From a checkpoint of a small image classifier: moe soft.
Rows from expert 9 of block 2, named by matrix and row number. Rows with one number belong to one neuron. Each number is 500 + 50 x the weight over its row's rms, rounded and kept within 0 to 999. All counts start at 0. Numbers have three digits each. After the name is the row's rms in percent of the matrix's.
# gate: expert gate (model.blocks.2.mlp.gate, 16x384x192), inputs 0-191
# up: expert up (model.blocks.2.mlp.up, 16x384x192), inputs 0-191
# down: expert down (model.blocks.2.mlp.down, 16x192x384, transposed), outputs 0-191
gate.310 097:486433541437468495424457515381504441474454517421465442473574492527488527431461509458506515478476515430372573557516486392494491478489620498526392493531475474507491522451494541497568471496541486545588551478511497583465523542490498526495477524451553611517492427571466493523518446527451456491426429405467463487482602534440440504559512506531509430491468429465465555557451546573525460496471418468423542529520450478597539426563486439473528553473547523539420456390518557409490542564486459432565446534407554522490459437513558436515576604441557434506479505566552460508507560568463429447
up.310 091:416507459504406430466441487439491472564443477468504516544520517539407557538495515400526502463451534536504462566527503553520469585447556547600515509398582467597594487574552473505464486504519442536419462437440478407577581467469463534462512494495478521521530545486526456539485516452501540631484586475393466494490561517525437524471467468455439629434528590565539486555507478513572478482499571521462517430511577532389423513547495471536488528420533428543521430494480447501574513431562531662513490558482491552486504582523455484523472524484504513514476526461448529429429477401522437506
down.310 100:436429554417534511563431518447564551472409532397496400517522443529543565488472485534455457435540456416499495568493544529438398437469490423533526590500556418547508527488530642445406554501488532523527474455481472473521497553443413457476417548435558527497449404510494478493558493560497506503430486444498462562376470585537537551516495553554458515531503485518542470516628574507503529485471428442491559511408499532535518511565458489570540610490454511574429569515480580499623474554461484421520482500459536587503407471540544503471505508441545484444486492556481553438515515537466459501
gate.311 099:587554563450419559573583421514495422523440565491557555535555503489456526433462536459491561515487540536460377583479555509602515460519491491468402437454391463519561502542512456443491528375492468443609549533455597522514548575423481560540525461546428509510520520393496503493517526442510536460574503519560503428518532481517431534482487547561443482400544525579553536553486480546529571476450533532482445486557568449545475541540537551540453484512403478587496558515549516526541536483580448506444445381562459483555517523531448491399448532460572500462481520551500493514503387501465534466
up.311 105:577577541430427510500535456451480431498445522477600581521542462483432493420470463450464521553444528469507394562481513465595473461500564497504455443438477498510534468527501458515445514350481401472539533533400547522525496604453450496521543481567468510524484510371495554519495479468459573524549478515530436453447528481518405526482485605569462418416484562522507598520487503514550575521441476536491435528548602453563473557536549532566454502474393512541529524482568480485565570521517510463462411429557482582580466510578453474441404525426560531495426488567461447491494434505482527489
down.311 101:421537523533487470519545510480466411574530441534476475547576446522553558568583536541558485458470545419490477461437502523549504427575534477473440598521451496462536548503498557523537509489484465554497505467395409453565585480535490417485487511508511516477490513566526535536587565428477513490340349439483422503545568475483458514538486557459515463520504525501382495543366487503543581550428412446503495494450460398474486433554485542516507517354535465469448465479389526466478504560447533473527451559443521506538409459531509529536578530424430541542530512474494523438555479507451453496
gate.312 078:476513524512528475462447558507536444495477468517448494484587470468436490453555510543517444461570596475537566518396428470550473559532507477560480539508379435540531580635493547583434490489512401423513536536487483570427491553456458481477473536581534488508492475402451586559484469507474575627341467502502484568518441504554519448491497526489532474496469529470582461577450509545464523424450519494485603462465529475433498527487458603454530542476372440534432488466366534573528536455529445510601528471484502552453482558519523502440546567519487538512462453561541500487523473410544494462
up.312 084:468493514522442538598562442450511550539435469446466523541605539556532496482509583477472511463651492464474480453513495455495516495417378528516422516479468519443487485523495507500461493440504541487499493498541444511517518542430495595474491446535504462516512515416519546498491465440529560596521458455422323521565437506528528456461477540526465534499543542517503440536458524464441395496518492620530560507466507509378461506502366527539543597520519611509413472509510529446567512482580529391514518441510547500557498486514486495463535443530585483464467609596519517473411562399507452561
down.312 093:516591467483538513473475519557469497486409561550466513475483480489522533514512599587490430455522540543543533552511497528506413662488460387510570457439462350440563596526568464423514625469438549500532435519484433573511501530526537526433557555504550502517467404564467611419503515463420538516518593549509477559444551524411492546490462434479542569476578498534532520491495448538486506456461500482496508468483490554463581548487476447465599502513566501577414441583506476526506565551495468484428448474573454549460522443436517526442584476468583487439465422518554523474486487527505538530
gate.313 070:542515436465548474564529531467534529593429449529445530559566480473439530433492524541483447497435603442529513472499523549486383566572518484531526466468545487415548491423576579496566435456504461507509485410487594438571501456478573529516453516506488515567462440520519457443432438503550534577504508490491427486487524499463505421550470465460482595528507538631506506510509531489524454538481451581462578500575455392565500504510464536528486445472490435580579499449507659541485548557580588470586424447486477490509567444483460486514517448535511408535551488519463471531443398410609541496
up.313 070:478540512579487458526463508611430427469454495524636483450474491517490492454530445432469501496461537458446574499560514595499470465525446485464445571424540414497492584427452524515532493411524443559460595482549521409613561569494461509494510500516513525552531535527454545505588481539448655557598508482364527530499519570514477510456577507515526521466506444481447536470527486485579494563431561552553564431603509433431449508520522481502528456494416531488465519597493536516578461477560493496500411514531457482504523483453470504488348439609492527421439498463496497533493510428550479498
down.313 068:527577452510474525509490495528426413573530535402533474478539435532537477458486565478439434472466498530500444463448550518393447450423473477479428520431565557528494428475496577528493499552446423571517541564439515511582510430500543428533493488511600497542474497520468453502474465635487565478467482545428471531560504475427423514484501496451575533494519410435463514459589448503445480493546497429637485510549457509513506518448457508517496538430498501506398504439535546516520559496590568444473442545408445396471483373522383512532427473489462544413412536504487540524398512521514563422
gate.314 125:510467489506435485554504431495497449352518506558553460544547435499556509513469503430512496493450537560412499495476518447562499518476525476456426628570535510525489440469535486559565463559439358521511482535466598523492540545575502532479471488544461508480528427558488427492543522502600522400489521539575543587472435589481487439522486570423516418478504446549530562529559584416545554451473599569551476519535521475487570509559531461480535593504542535474494529545536431485535488510519450589513469477526462492496434578482505509520509720620465518512476482490506500577481556489505565520
up.314 129:482513457475514607562566564554505504606490526548519495486563490603527516462605518595439475516447474536576541522547528501491520514586547475501591444504461492513447559549515605445464533479554652475558529508526453484467466474408502531504596495570555460495457549435562495449452446414479416628575581547474457450530515527519539542480519431627422557476509559518415486517482496552482512549465424393479479491474442563516467496465502579553477424553476464484538527462479595581541550517464507466514516536480541533565534476508489483504530345394525561461508537497515521497514514493523469546
down.314 116:609529486533480457478478480502494524520491485466461481558501435471485540405413453401497485529556399488542558496548551429513423488480559440474466496609609551488435497456527592393549540558520569510527462464437588459480476431544556526516476460538431476474549450479479440420461443506397502428567501442507468453450503493472483460516484544491404422543488467455556479494573475516443431410523616492567454474504517602571535495566460511561543435497487557483544506478501484511493497558477587515591482434543470503483580490482534547466487491453468417366381424556528453485529582519439458512